From a checkpoint of a small segmentation model.
Data: trained on dashed paths with two dots that lie on the same path or on different ones, 147500 training examples, 29.9 epochs.
Rows from block 7 of the encoder, named by matrix and row number. Rows with one number belong to one neuron. Each number is 128 + 32 x the weight over its row's rms, rounded and kept within 0 to 255. All counts start at 0. Numbers have three digits each.
# gate: MLP gate (encoder.blocks.7.mlp.gate.weight, 768x192), inputs 96-191
# fc1: MLP up (encoder.blocks.7.mlp.fc1.weight, 768x192), inputs 96-191
# fc2: MLP down (encoder.blocks.7.mlp.fc2.weight, 192x768, transposed), outputs 96-191
gate.148:119103149153144099096226105167185106150161153153109098140114104106139110087121125116123136066138173121147127119087120124156100111153132150084167179199161143120163157098136110107124129130110123135100111069143102125183119220096091124103159101099076102115174145127127061143128105128105124049
fc1.148:090109089142199167170101110128095124166092135091137163116068106151144143164146144113112113164123083119119149119143162104145164173121180097110092148108155140073118101144112108121126202137189118151167191136152158057136134063111143112118129182159154085154108132178132214081127140181144106184
fc2.148:114141133137112128074090125124067147108159094098061121176153145100128113055151104143138175172151182179105104190153139117125115136112104120134170163160080137130108140148102091140160147158109147120109163073114130140075121117089110101153142159087138040095135158108117136152145109120148105180
gate.149:133101148130118123082149123157108132159126149063155135140124152133124140136114109153112136131122173149203143125125140102151154131171133123146129072059163155180191118147059121160122105086138142181140149133099106129125087103152141147159056091178103108160100124129120131126179073123141120133
fc1.149:109169119173183163143104117118138140133131155176126102165213125123109107098143198087114127050129056104101113176095144119163090135119188116170187128157053130122131081116099131158138117150109116106156107146150132122156165113070072119102133163111202126087149158118129143115093127128103130149
fc2.149:085140155184186221150125127097157103148145125127143108096158105151143145125104121097124156078091166164140128103131149151106151107176154059168082193142024143125178097133143083042131100133216123080077194158125091118130130138108180149144160140173144125047116128091184123083156100108158146155
gate.150:105149058147133087116170119132143145134161112132124135133161107114074141151142083137094103033131118121152133101132157164122101141156119064120140165080192140169145108212176111147122111229110124062112087152101114089175113124125164101141135102116142152150114148054133099201132107153139184122
fc1.150:099123135090102058151127118116118107148204113107153146128067115154125071142102167134130117108178107112149135116119154147129091175143135131108121132100122105107108151125161139154114126122173161087098140117145174117192147122142175146130084118107122171093091158129123144161209145151096065136
fc2.150:151123132133074098185094065162108151110081194167129097141122139127137120165091139138127071140123112097153107144099169130140122136148110119169221124163140075127105095088143104105184163136071169143142166115128107118124098127153061105136131114102104130138091122129120112099191149141129119131
gate.151:068090117121124240136046100178133104162165146113152127137176174104126127131175148133144116128146139130142103097138150083125114094129138151096163167156103107117127179118116151121119111093124147134115169142121100101131148124117155087125130161112086114145104122168140141177155123151149113138
fc1.151:141111134130144137100132145144116166153131158107180128166159152135071137144106179186094099138140129140141108169155105155160131111151169086132110122147090134069126195112087131143129097145154224136101137168108085120108128106114168081154062136129103068231129082126127148059125075095171151085
fc2.151:164137136124119125075116094156093175108148144189108134130117132128101109148098145194148092101077074135167155136116121126156155120196131071129160165153128158111130161149109087126146144112141125103186150198116153165131120140106120127122154140191176146177117198145117153087051117106098105125
gate.152:125098144141120074098092118151061107125094146099143068127095134123105130068120158181113139123150151125104156113113145150120128175112168147122166170061151144138167128161126135130175120102125091180128143129113107121121126075148139137097165149136112128143121100157142179182118081115054198165
fc1.152:088133110110126148135157127104146163171157139133131180120150087139171120184145084111106098126122093143152112152188112109135134081157111112157139069168112135159080158098163109139092107157122141076113121103152171093135136182077094112136096107105151145163114142088146076072153170146235083079
fc2.152:120114148136172085144141102160129094162140159176154165111144124149160122114138091131112106122155159084113108142052154168073144145135113146132106121145096142065228161187156116140145130095097099190121153099130152120159154124155132153108192133119110152082107139161165140130074113084159184205
gate.153:181148125115136094132060102153138156131133200073084129104186129121154087106182141173131066144090120055132172137076178126103162181087112121070153128141132167175139137214136127171156149043079092131163131142094127127118134108146184149142095134125116137121105121151155120085116107102147133055
fc1.153:081117079108104142114131156136091143109077118122065102129194073157127061150135078096137080173160126089096142141084135148146111118071132117103167119131120133171146145161178154157202095120099154088155160115102114133157116093105190152168148109065116135170099139113149132120160162177140149103
fc2.153:091190158140138116144149111148116094165145119107141110182168153187120122085154135134100174163074105148135142149133139095107087049080108153128124188152177145154056146148131117163173079085149090132128124201120115117076133157154127122170116159135188160181103086090150088122150158168125085118
gate.154:155098172120070141149118133181115095074117145142121144122166134116168087169091115173098086059136102123114168141135127150105164124177158135114143148206095158117127112166150167070167219110108154178154140192138099151092152192066102149082123180164104133144149205113081099133136139132126143172
fc1.154:133120095118117118116174119136182177125091153132126176172131166183118068145156112189129143132134117111160096116138151143183157054085086145125055132120167082155183080082146106116203137048164110134085028143114102127173135075124147144125134120089055069130113128103086129087143150148106115118
fc2.154:110127130118141148108116106123152180154090082171132099144149126126153129179151122150131146149133112152159191142102148028169130116140150151111119162138142112144078155081144115135183082092220123204101149128124108192144118110100078081132145108058131126134158154138088137135158110158153083103
gate.155:069143133134081145127080153167119072136101161095155107093095116164113138075204141140153119122092044148145135103141089162142126074089141133121075149106104154145136172113119146110101175114055147132123196166133156093152147182086119127153148102158057078178169091121188067133179149171131113110
fc1.155:157164140102105133128089101048111116094148139174132129042133115131091069193107130180129096164173132115148137104098115112133162175087139149147083138158073110146095131172128107109185141151129151077092110126109147098175218158119121204122104074125146162092103078139085104167121188153137120124
fc2.155:154143152160114121159103104123104128158176194122139137138107115096100153152152165141116235139134120172104187108140118133133121154197103079117106116095132129113132134132120128179074117141110117156125148113199126174179097110123100124116239163099159174115189147112098149122130130115106181089
gate.156:091158065153110076114142107137122129085107125114179193130157160135148107075138065123156090181129163106136137167106089140161086119198135070136194161042118140151157123142106117143107100184141159093153109128081096083147095092129081166111112089136147102111158178166138124093100148173149191185
fc1.156:163115091079121114136133167145125088113159134163132078137101084211124213133126164143075146142105138144169060134127140128118144122100076173114140082165186105099054182176126107115116111136084116146138182118157142178056161133104168127156146130148102103072182152079114119172181107111137081086
fc2.156:100123165144104142187145118118131152125132141134096206077158171158163141085209080181159125107076194106151080154124131162155128132145139111152180095082067162112176111139104091144113174160117114097130113170061081085135173088146116105104105092145156079192099106108155092127137138111124084206
gate.157:141167041144102122074111156153184165091143175040095138177154108085148133105127189123116138138103094089081153116159158142136123128131155138104178195184134153182106104159128128120133144139151132117066111143062153151081109177114155093106113165101118081137146101150165123133108087159128157113
fc1.157:202162136208070122146119157173098157136088125170102111055171117118105086132092140128188130185120073211100141138188130156148115078099073173092113159101133134103162126164138107149077091149160142197118148143115070159107120083167169104128106183147151138153074081104151110099110078111170102126
fc2.157:132123167128130094191141083136148115185151169197115101111135092081103107125106123176120157130139136130098122138023191098126116168118091167190123182177089145132132102080084141102131109207150126132149085158094151154167138142104125130119148193079096188165118143066126151107120121147178151123
gate.158:127112155125111102140144115145080109116129043104136157122111180152166141184178123036124160125123151145080078052124088104124079150145125160061140158155160086131118156111110137172039142123133153104096185157158143142101181118176092119130123156077138078121130160113184133175102124063142133157
fc1.158:145143137151059146146137123142081119129130092151079127118116135086100147126165095102172182154105127109099109063127146097146120101121126112103147156145211120163103165122082137133161123143166136085113136145045162115170073128165138110146158176168099111109152095135150060131112144108120137105
fc2.158:171141110147095175141105170165075171161125126163107175145153159164117175155188089152189118143108153127147135124116091129107162136107131135122133110150144112153091125070118138169148102144218108103122112181130138179129143120136067132120156118198094089111129145197101121103106102124133132123
gate.159:135099130087100127147083129146150106155109073089195123078162108165093141169081100173163125187105158093136160092176148131086139132091117088080094149094111110108125106165172086125131076127105091136189110086132125155103137125117152132097133191073156154106113144095170096138114172085101059089
fc1.159:157102052092128040065090139136073126120136171165132137133109148143111119140133165147151098101077090131152164156087127178067147158170171111104143073111159121153207089099134155151159080116190139139137080112159155146117179151152148164183139107099147163104131133112185149121090141192159090096
fc2.159:130089138095129162099093149135140082175106161131117100103139122153111118126151108122128158100064111095147091108166202092177132174113094160175136110131157179096163075136107124109083169187129086110115161099101122129098085077140141111132042089103153158122158133163094130118150131149201144153
gate.160:120197102178100095070137100056121161147104124080112074111084092122114128073128154059170105121130101071087128126162093123206137089167208091179149050114108113121134155090116107142110145102204172081113113083093117148138149112121147145142137135093144145103120111114162079139149178161158148182
fc1.160:074086155127116147160141144105140097116184177101084182126132113122117153130113111120090186151074113135110146127109148122167156107153114175164108117093136153110116136100132144130109154188104098158130121169127099199154111099143211182145132133129124151109158130117168080186108164078110111143
fc2.160:088086152168142138154144170150156124139094109145134171117210157108084115153154138093144103128096161089102108113117153131126147099129111108163104109166111139092124177125130169070141145125128147160129110166151104154161144114124152106105080143109114154145148160092139167165071180192150091100
gate.161:113137044108128117180119075116171110071086156117129151156133138136106122184093164085127124080170114076083088129114125147106159126120112164080142132124101092135119077183053127086111164167150079117154161080111096095128100088167164171103161064111132136124152155132157189134096151092127141128
fc1.161:093176134164159085131132136095151101112134092120133134215151138139121146146087131138141116076138065097090115107096137091074129114148096163134071151107168141127118113135116173081156173094177102062140145101096103122114103113140143136058144148130096133117116115154142148090081136155197182080
fc2.161:172109125161079151153161132197104137102120133096179158175126143137112143189133130091152073150172093161151116197146182117130086156113134090092150172101135142165146117106130128089131104130080156114125127091119147123154152101102112128147126147101097093107117142100104112162138148115126110104
gate.162:090111181175122080101157142134109138068093109129108143150131116128059097182174103127089154127159099080158156106128178126122123112136145095165138114100148099089109158147155102111090143140126152110116186105116157072153131141114104134118129133141121147096131135096148128213130136174114136103
fc1.162:120093130114134094139139149071117120097143155145146177087128117124140102082172142088123128154184035145137191082102179135123139144131122101117159169100150106080112164117164116071088162111165139119092148122167123080098172111106062153136112087143086144065109083116142087226172078094172143127
fc2.162:180111123124131157120137121143121146163103167192125141115076141089167153090165099132116133101116138152164090073136079159131156146124109179131061135091084106103125170074087134102131149157144159076122131103115131146106101139193149144126131176065142180155148101124130105134105115127134156085
gate.163:132150172097142122065153103120136111120139143088123139115128162120125137088159170078165117142130108140164094109125132090149112134059173157162097114104129150127119133157116083157144106121139130126085167119125129153183150094189113122076180174081084101125092217114131100099132151050100133157
fc1.163:111106073149093091158127133103109149148133105153127117142190124160107126137074173143125109104145072089121165137163107203111103135185112075102155134162122125175128119126139135108119162180100135168197086141149122150063111120126180137184116135144178162150129060168110163181138115185135099142
fc2.163:147170130154152101159105095144170093121088133101125192103146103122150129127113151162142138136150105082066099181130070169059098167168123164168147102188136115133118188126102116225155121143172123228138159141192185150170137137161109129152139111160099158119145109120076104097142126103137150137
gate.164:150122063143107158161103149160082168146136126177098092126146159144194125142093117174095087056155160105109169112144111157145163140119101137082128084065080170157112130158168128143106161108120148085144123192119128174105171144062166095059148164080166145198200143148129101117124151139100154151
fc1.164:142169169110103143096065162172134157113129127165093123193160147131138141127076147138117110064129113154103168144113150170118169176157189109152091138120114147131121129107122149175206110156120147176195100123200168126099104115152170083113098109108147147190145165170131077116129093116172105108
fc2.164:124101167194105108099107107156185119080082157140173087122084108105124143141156117084178084098117077123060156112100096087146135107138122121164146144100125064178115106142145115118123130057086096137144073117116127161100101122050098154113147142130141090120106152174134103131140127134119187061
gate.166:170108143139141116055152094143112106155108113172078100099068114147099157075123104142129087116137150093181103189091126111151118136139112080136173069057117123139153132131148163143084116094115120188141092134096115111126111106112127127224132166139117116113162098071164157060143170169156145099
fc1.166:150187095149098142104124063091183158117147146141129135127120114068134148136156120103151167093143099135089110196132160169156149115174136163169093132148116145099095181134097120133111153152150116128121151137160089137129123099145076188109095083165147052106128134150138123172087112151109117108
fc2.166:135204161180188168113167090164159140102120118188105140122099120140104149209122152120110124095145153135156161152175100151177109114189156125111163172114107120118110132083173124148047064114150123103143051155111116165145152119133121146100112111087105122070180083157177087168109115155114196101
gate.167:103121166069129142130123167133119170096113165141110217099125139070092123129190148108058107078106131136100101073173141122180197103081122174154179157124131207096150093138147107150131084138173114125162128152124164164074078172167160133139142096171078152084165164149173192074126114118116167110
fc1.167:082140188096107131108166138090125135107103147095102186142117114141143097129158141053089065098103143107178123094133102159133199136108061173156163121077128172098128135129153105163060128102151160147137114146137107133101059106155153135139099072172127182134162173112151198108118098126108138100
fc2.167:162147147108067086103140064144129132112163112114150114103117176147065125155127151101124105175116100161137152157165148142145135115114188124090114117155089114141144186137140109088080160104150120115142075159141138116132111097094093118118141140117130165178095108127136130158123120156178143117
gate.168:124107140117148130159107159095151103116145202139121102142177126151131111056096164114150127119179094143161068115097157132105156186132094166166097114128154131124123117120164079126158089089140100124061109082108152114138090084154156118149187204119120168125064155165151155105170192051093150142
fc1.168:095154106152162138133140173165147196127158155082131104080162109134153092097136077131083100166129187166114075141127131121091199164115102142097160127140118178122132123188147116140156114145104145093162134113136176117101131143106093129139157115108110130053147177107180172163134214058097151214
fc2.168:090092130168127131123090185139122103091106173121138078142180157159122110129111146119108075113159120156167128125124112113139160042130111091122135201077080113195140132025160119124157057169065134096178075144112158123083140131106140132103172165147130061094137138138176144057168097148088082102
gate.169:175124141061109105110133136165113107134149109163188138156116078113083102150142132127113084140167168169145194104105110113063093147218105126119178117100104133080099116143142072139191077136147131099128092101103125158129171138178084107096122159114107192166132150144121081128126092193086124069
fc1.169:085108130173146105117130135115138154121062112067092129128073194115129132134121143152114134128071096080087108130176138132183144119053166148103099153185150137135160105152102165156067156139111183166119178151159126109122132133078196140144176094160174101092082093109167162169092147079201122132
fc2.169:131112124109080111124121151156060119026092103163134105170114121125151157119118125161142164150126109145084153159184127091116067140169094120111164120218133192115074160113130114161107117120126190112127059093119155131128124182146149102138179085144148140123150112129137088148120132125109162090
gate.170:142086074080113113104129164111158115117148115157145127177089146135122217181081161142091152114143201133114184178072155119132174156075086104135134138089137151106115129118170158123128169123150151122070106163116111160162096171067126127107109096167104207095109169122111164039116130107130143139
fc1.170:137065110161177099161074094135140153167158132129067135111111116174144171058147155069115144087089084149110153100109185124145151105114146128147118094107141138051113047106029122072158154097131126082103148130163120102169112037130136110087160116165116115103092097169134159095113167146132101100
fc2.170:170115139133156126153110164073148118106193132130132139149108125099120134123131166117079190068159132130127080190093186121113115156127177125150110129147168195068093091154125155119089158141132153096066098135097160155148109126101114124066133101147102176124081131188107148059137143103121126130
gate.171:145057149174131187089093141156087187110132040169077128146153149133094140088076100108134078115141120133116097144129103110084154102155168151101177105166145173187142109128071105145190159151172169097188105149156087112084113156095152077082169153146155171131078090143123103092078121140144132138
fc1.171:098146151086103049179153023156141101158147073081121132123107168113152154127087054141113165099140180116112172065131126105087160160154101119154069124124115104087134147139147128156112168180133187116127108134186132130105156123110161136147148131091120161097183170106102076165104151127132191181
fc2.171:177148147150072122100102169129135129171069124122160110116084128190102168132160051090086091159123114096125140177142140109100089114094121131140120101183145073136104128149165141145100078145173150115158120024160140176129079147087110128172142126136103113108113141202058124109206127098096149168
gate.174:182134096121079129177157070146177145125161150158075076160116113059128093146112158136163175085153153162174087111109105094163105159127120152088141185136111162144104141088127132136101168060105166063160123161188094148131161120122133109125098125134123076112104064108122136165112146099087181217
fc1.174:065132095161108172136144120118136113138102156131076077151138091169176188087113181100067150102171133144119126091158118211121153099128073151110119138122138164140105157087119103120149087127110164164120136128087077039190196134128174190091127071140150107147102158162153105143143110109103110046
fc2.174:104118147160185140069095193108128144157154129164119138153177120155094154156104082083123119158125120133075162104133116129177098176117124095126137147146122140109139129090187159108090150116105109071096147091128151133080167199124130150124074115084139060084216152142141196162184079112072153108
gate.175:074117147100100185155109103091139159095154156131087113128169081108110085122113157129093141140091101043106120132094108156158125189199138140054118120164138138111121115125086086105207115117140191156130127104142125135143100123120128160183160123120086141064063143132070157103107138084135064092
fc1.175:142114114140150091176134171133106055181136130139096175063125191163111147129129074095119131122170143138180129129150134080122096126074103136122114095082109112137132211107133145179142169127129108073134155125144126100098115051119137096182102123146067101103113177068124132128119098211129138187
fc2.175:107097158070125084165213061142140095170114116064140136122147139149147070102102124112103163121163152102153154076106145119153145122089121162168147147136097147117096144163051066128205198106167108178138086150152187150093137141121123154137178141117145142119182178173144119062129171093178121117
gate.176:091105133107155180162096125078120094130127131097126126131147193118193084158219126114122086147152128097135115124101081185136113109143212138113136137083156194152158151190120193108139133109123194116094108088116064097083123105164146136096155140097133149129104177090183107138087102151108135089
fc1.176:163137169143120099146190203157094171173136112148061101133104121190187108136138097143063152199153150173115114109146135077153155126142106127141140113154174080061128069108147124179107128160133137109138060099113122186136089113157136081152124132126139099117133135103077111157104089202156085144
fc2.176:114120158124102041127117147120103100139126147156114179165064168106088139149165184140074088086146210139191189186179097154102095133147130103103155092131114134086131147156142103120153105152071180091074064120099166137090168143152111122104140185153130204138157167170157139087137069134158115125
gate.177:133068070103197072098158115136137069105127146100155087092134077190157106159166103141159093142132133128116164081106099077136147081121143095093164132139091116161142119117121151200107090098184166108083162148090180159106084114111112193129159152140112132155126142103135173120152197089141125124
fc1.177:093103102146144180056094191088080132087136115087091108145126133081089113129135108171083105188097162095173127122080133154099134087121167142169078140160139120163066149134191159121120141136090134132178114135100222172205173167126122110118101124172082110148172146096096086169160086136114158158
fc2.177:124100122092093147193151050104076114092156090130113127141115120176132120114126153157152087096139159133112156090108154113101166109104138112142171084133080146120138122121069102177156149139171100138152100165127181138157142151096128129161136147144130075137128107127158132216119089103079205132
gate.178:112195161117109144165128148121119150140130142078140105115099093147122100153108182140145131107111126138156151149086149134137091105176148112097166138115120080064096104157111067146165075193118128142119127149156178123132145208127132144120136105164111177163083115159176116148091105160185130076
fc1.178:133179123116113152166093171149071162148109147077091141084128117150147102166067165085144108092102128119129090163077144137120095118138133159123167165147091063095073111089114092068154085173095130161145095150174182100173098196151111139095144110160131120145137104153189114124123141112123111140
fc2.178:111171113093107161131139166126075131133104160147119172136111127101126114109136112089152135103126184075120146133132104093092113153075125182154121122080177080158163101136081153070095084151144126093118081135119049112197149097160158124135092131081165058107198120096159114086130166097109109168
gate.179:067168122125178094096072111089158092164128149134151147158053186154176119087099116152119124082162193127149067140115090110110151184140163113086102131177088169104081141164133173107114163091130148112123103097141106113174144147089123071095125113174119154099167139096141086119074132103113151219
fc1.179:099123158120140124152129055179086077173122093155132122158183094154111177201104154153079102137125138134136148109181067123132059134132094133060144140110070101137138087208121093157133133153081143127109191109116132137188125124165096177097156089069157144178126170160117186078041103135130156082
fc2.179:111160115115154102150138104107119166127137086118096124139155145088146132121157121139120102076141109141053052111141097098143118136124144159121120120136165158105150129181107196143144154144060151090141079141113181195097194142079120132101178119078162202104130121091166094096167127114106154118
gate.180:119140063084157134126125070124123089141188136164118100160103161136074099151091140080219146135159123179149038107091134184111157165121086116119080093137151090121172141088042181081174092128092126099160147113154086114138067192144177174158111095120087101122136152117090147144131151151146177087
fc1.180:125084114183117133179118121166146120129126086133083182092105167127164075109106147125106118108147145123141168123114142137141100080178142124117130171118063119169150074152127093140168162085128186078122143177102100102146176131100078100141141059151106113137144213074120172111157127134173116159
fc2.180:155176146142154087132104084171096099168139111100119098114129068116099157153111127163135107163133111171108101118093027128101169145142095113145031147088122143155128069115100149074092140111190163154194086138158121086165100104149137086117150163123170097150185092095129141143138107189134155109
gate.181:083140114127175055168129135203122109113140115157142125154136110123094124166136080172060135221114135130155111129122081058123084143084100184128069124120130142150144137180126095150159179080137148132060123082112123118017092152067170140168167114156136137135099139119134171189098156107131123111
fc1.181:114169056166175141160129134159116161078129110148149108166100085124111168130102133197109149121073076152140108171084163109185071132114159171133106132133154132097144138135100158145122226105133164110114074108098132163135063152089161117101086182158144077065114133070100143159138140199119110080
fc2.181:160088124189101155087164164134097132105119153161092074124088158123091203194129051192070145129140109098123147161161119082100168160096131138114141148119141139065163145122085120118109119149160172123112136115185111107100066122135128044162145151144118172037106108173061091164172109165132140107
gate.182:149137159165135131127101104168108087061188146051151112094089155136147132116171086142165141131136167110090105148163098158154147108133131163093144147171172049197166104092101133144188142063138149129106129113141147106082152142054147077170123123160096081158156134174165146139150154194100132136
fc1.182:146106099097102152121122141117162142187056128172105098113168103146103156115108160084094110118116087158177191114111174112138136174125145095181114099071114189078113144160112150095112096194141135138122115109111063122178094100203102154111167160130154155083099137095090089103086124089154152120
fc2.182:135133100096118106160118185150151144154133095122198138132171146115123165097168160083182091164138117094104098109141203109158094126114094168161079094114211131180152125097085092170123106103149129133195135115076087138175116143147133173133121121120088143103147174135174174081125194201145097155
gate.183:156163122138139146123168128189137100077142156135114151177140186094123084152153151153085161103174141164123089141163134143219122105106102154132114145122159146140147056151174124117121135164224106120082114062078163112122114130071109114082102092165111077152134114144126099083139135090132175105
fc1.183:134140126144150141108160107158161111124120132143126149158153155073108092160137146169088187070209136161153075121137176128203132121142126163125108149135140142113131120109166111130103148157223129138096109068080144109106147138112120149093130087162147056141138114176097132072117119104149180119
fc2.183:121143101098075123177087164057107144152167155111141137153090106109151105140094162127130122116151142144155162067110050176085129133072135093063125126133186125067129097125114129139116185143093214103139165120168147144104169131092154151044170136130148152131182140105120110139204142121187134155
gate.184:103114115218108111149162146083084084116101188186106087126135114176137172136164135169104136153142174143131094147136117090125186121143047167106152111154156115163101121115132141114081178125141168076066152102075097165143179131124128099096130145160174120151113140160126069160129123138130113152
fc1.184:091095133200148107168148153151134098157136154202107136081099131138131119089145180120100180169202176146092130124175127078120158119151065185085182154115146172162149142104120122131070134159086135117069127183070096137123140142144158109072125196120107106147159119133128077139160145151044121154
fc2.184:098163108097136089095110124091116137130118123098127160129101121085094144124140133146089209113095142133133110165089121109106094148141150119196146114157188127076091176054108054106135124149120107154103147131121128152135108113154128098184068157095101079099095117127059128181172111109148206137
gate.185:063122148119131159168108131145118128127132120175167157084132095157099152158098182098112095144149154089161101145146094113107128160108122134114162157140161109071157153144152108023191181146104110128101150163009168146122084174122137136128094095144102123174139112145166091129173169124145140159
fc1.185:090126156163207161118110075144106095095099190081125155153103142113162114162099109075136110116054132118112136147115125126080163153140072164125113159080123143159136207143124101131124138121093189094097104124155119181158110146072165100104114205103131154161081114184155100130110156146167134058
fc2.185:181121089162097119121118138152118115115174152117141094125069119111103135125065098176138133111065074095154193092172137142148119143162127089137116148079080100126077164118122129057137161112161110107098113137141141144151147175137054141147125127151146092086160100134170127162099209089100108151
gate.187:124127081183119106121103192161143154144099106131138141174162169167158127130153116128166146100095117127168116138117106134117105233145115093094156092119089135106172059157124134175078119121121109085084180106141165111152109119151115104086141142153133164126149156106087057159110085155094144139
fc1.187:168116147139108158144123145133152165076128147083179127171194107098137131189116077089129154095129135083134113126124115134134099194089099077213124164159114129125210104141135133132120080189118141144140110174105156141081112101094188125121094131093107178089130129134148156117084099146142119156
fc2.187:156124107154159128139162128147126083145091104126129166147068096108108129074139145150158132126130087199118092088058158122157110115092171161169119121090146159145154127113119182141112176147174195119137088169131128213149142131135066138145164163080149055101142100154146089198102097125101152134
gate.188:103101152102126104122162168156132131068196120146100068175117172149083126108157166121114152164146160101091180146120108176127124150146062127091141136135120143185142152107088111142153099132121175097110102076121144141153116067090118074107099081128085096161113115117110180118149136073098102088
fc1.188:111103067124110124137148189141127151112130111184135146169106057167167148153144143101152143101139185125152140129128122121044157164136121119084090160113153174141120156095100117104169108066139140085098111087098123146124119146190124094076106096133123147106157078085135096089108096126084167109
fc2.188:156173202172158118196172167126160159142165162078135128111120132110116144128112106090120126105102117153110088092084148187168174166106100133099126092102192113140161124128135198081080124064121097118149079118105173124083101134115147089176055104086137139146144125146105115038162186119137110149
gate.189:082097151161121103154124087151110103105118225170132118091179121138089126161106113141167116105141072141110142157152158126152089164129156105105132152130096152127150107099103173093163078132059105132094091143122131067145135108108188131147158107109120053124119163162134142117068107159133042150
fc1.189:173156078091137139113176145101147170121122122093176104111148100117127109120197088122160133102137172127187110120148147109095141059160129186149051113067123100147138142119136124095103103176144127127152113051083052178117093145106080141175079150118099216131096127091139029069161126135128157092
fc2.189:159099142112109144118135146164103079115119128112152151177127090095145138151129176064124105095115135143060168132145208149110106160127105107164103097104108181097181178134120112158154196109067191142140069095101135199126122100186125080082099178106148153105113100124148139096111122114178187153
gate.190:132083168164131102131136087140172172097103170113114124160153116085089106119168098175200115123157138142091112112139104115177160107158123110176203137122087146081116114107133139167113126110140160116081151097149175093158127136135134143181121084170111153121109074170121147123131124097125140137
fc1.190:150108108075114140193141106135080151160090122147079128111149116156181079128112107077108046071152140123157178142139115146117083172150127146117167112132125147129207113143082120113146153139119105134128103098189144147112084143155122084083147192138155116139125147179171158135091194166150148138
fc2.190:153146130076172148056126107101091124132134100106123193134105095085055159124122185146072134161146085173131100140113073093117185138107174150120185043094086125122114134132125106151116119105144159180143138158156143174066128110174115152120165155093178165154175115117127136139139056160113136152
gate.191:087121112101102156121129110114167159107095131119104111141127167120142118104102154127152155136069117140107189122127117164126135121152132133098143127186150115147117151109155184106095116104145105143085104101135096084077202141135089125159165161167129148134101175128149114130090088165161069138
fc1.191:110117116126103114155126100119150185093080105122071093123150176125163125095109143110147134144039114150141152105123137151136108142117148156125127117191149090161124122127168113091080126135140108151093109103154120099113176141113090159113154148147133095130120135165177128088097107143182090148
fc2.191:112126123141170153221155116082133143119216115116107162098187144155083141193136102105150139146136102155144113113102142034153090123119162160097164106137102104117088144157149057103140180105159115106117141121179132108150094114127177080101118108161148079082137102215131111186163151081102127127
gate.192:139136120090116046185141152141173096110126157138134115167140157129137131155066080165127141165118102210150078077140113082113148101120090139090165161138117098212103121138070065117131128084133147135132115130175204163127140157073167137162110138147117144154124100150134145114066092143159095122
fc1.192:096122119123092161128140138155032147150111141174109113105064104153143110161131125077135086072148108128099135188188095134124167126148166100112157183128146131185104094158189139149086152193119080106130163137130144158031129144103114181149132161156142122072111099136114131128202088125157151083
fc2.192:149079091143118050088096139145095099154122144138095136151086096162138118143122130117155132122166120065133131118180119129188094204165116114108101108128119122132117199153135143143118162131140082112140112151074165134163139140077153154114149145102148163129115088096147149112115106112107156110
gate.193:108179177075187122109124111131131113132122166105103088163109113141158162118146122115157146092110119170111096119129140161113102079113131080153164000165182167114132113156191115105088145102118136136131113169133152079078173105070115153139204139104136147134133115146086198117130128153113104229
fc1.193:138159100117173093110132133131145093082158107110084087182130105187139144122119136078141111125108113128135097107115138172132043137093124177110088097174150173112076087157163095119127170108068166133118116095203137097102169134141150172157251170146144165146116121145114163086103089172145062170
fc2.193:039127182111114128078105146111114099205138154113093123116128175188108110157161160091138121123132125188159125082138097152175143102103099121126171147072142125183128087175173150146168168151094117165105124146199168122135146111125072136118094086099133134106187076116099134122121126125076107180
gate.194:143093077126140102099120134149133157115132204179126178055116148153121120134088077129088118064155195081151106103117083178091099160121096144150068086066123136110174146174081139113127140138103137091141133151109115149106151122139200134143110157094115122147112154094125100147149196114138116179
fc1.194:115111098143162154177078095110134099074198123054123094143116138136104114097123147122129108121130163099105132196119122178093140098171111161152097125101143093085086127064115144085088124125157099137111101107122184148116101088149101123156151133138083127122098072112127165113078144142106137144
fc2.194:123035107136097091068191153143119095130074160131130141125142116160108139099153116130144143136152084161095107103131153133120155186172133141106075113156173098105149145177061171133145156108124151126160089080103153137089156142077184124079165144075131181065148160117142123093156091110167111163
gate.195:231163184076145123084177145173146141176172147134118098119123121130180162143101095120145145154158160098118148078118135129130058143193132155120137147130101154181103206131143135112128103117170147171132121155132146125118218144106161144164097104127145191136136079101189157195185143116111117128
fc1.195:084148028119145097160109129103072135120119154095086159195136142114127094146119184106140085134108074060131100155139101187111188080081128159121147156123125062153159078124104151143131153127119115144161136138153121110148096146168138138123136162101168123119101165154077127078098118141143104185
fc2.195:119145190177146077127100026104143202140116148132110070105124086065117112118114126174114177062128091097081106160082093152167163112092158127175156147137154120118160157130109131140114112146120149088130111151150151116187088169105214095147166148104106156141089156100140177082147118133126112132
gate.196:107092060161125123138093140163102101127131123075132138120057108142132139132107097203172092152135159087107061124145167132072086164124112103156138158112124160204115137135144073117124131138122138131152122133146083110139225122149092187196096128163148124138087141099153213149129108183180104103
fc1.196:123131101145202139129167110068124133108121147156105130164145146098149148139067119123205120103188141165101148114137147139124153098124176083120144049181153125078222205124119157103154170093125088159073132098100142094126118178074106162075161093113173060137089096084140105144157101113119129124
fc2.196:110207139110118057151157107104131148115186154126105088089088095135153133142062092115173128179135118145108085088096165184089090093088118096145106165134120118136094149203111103115150140140071071100123124155175094115143173152105138111056136137114115143142162119127129153145157118133168109146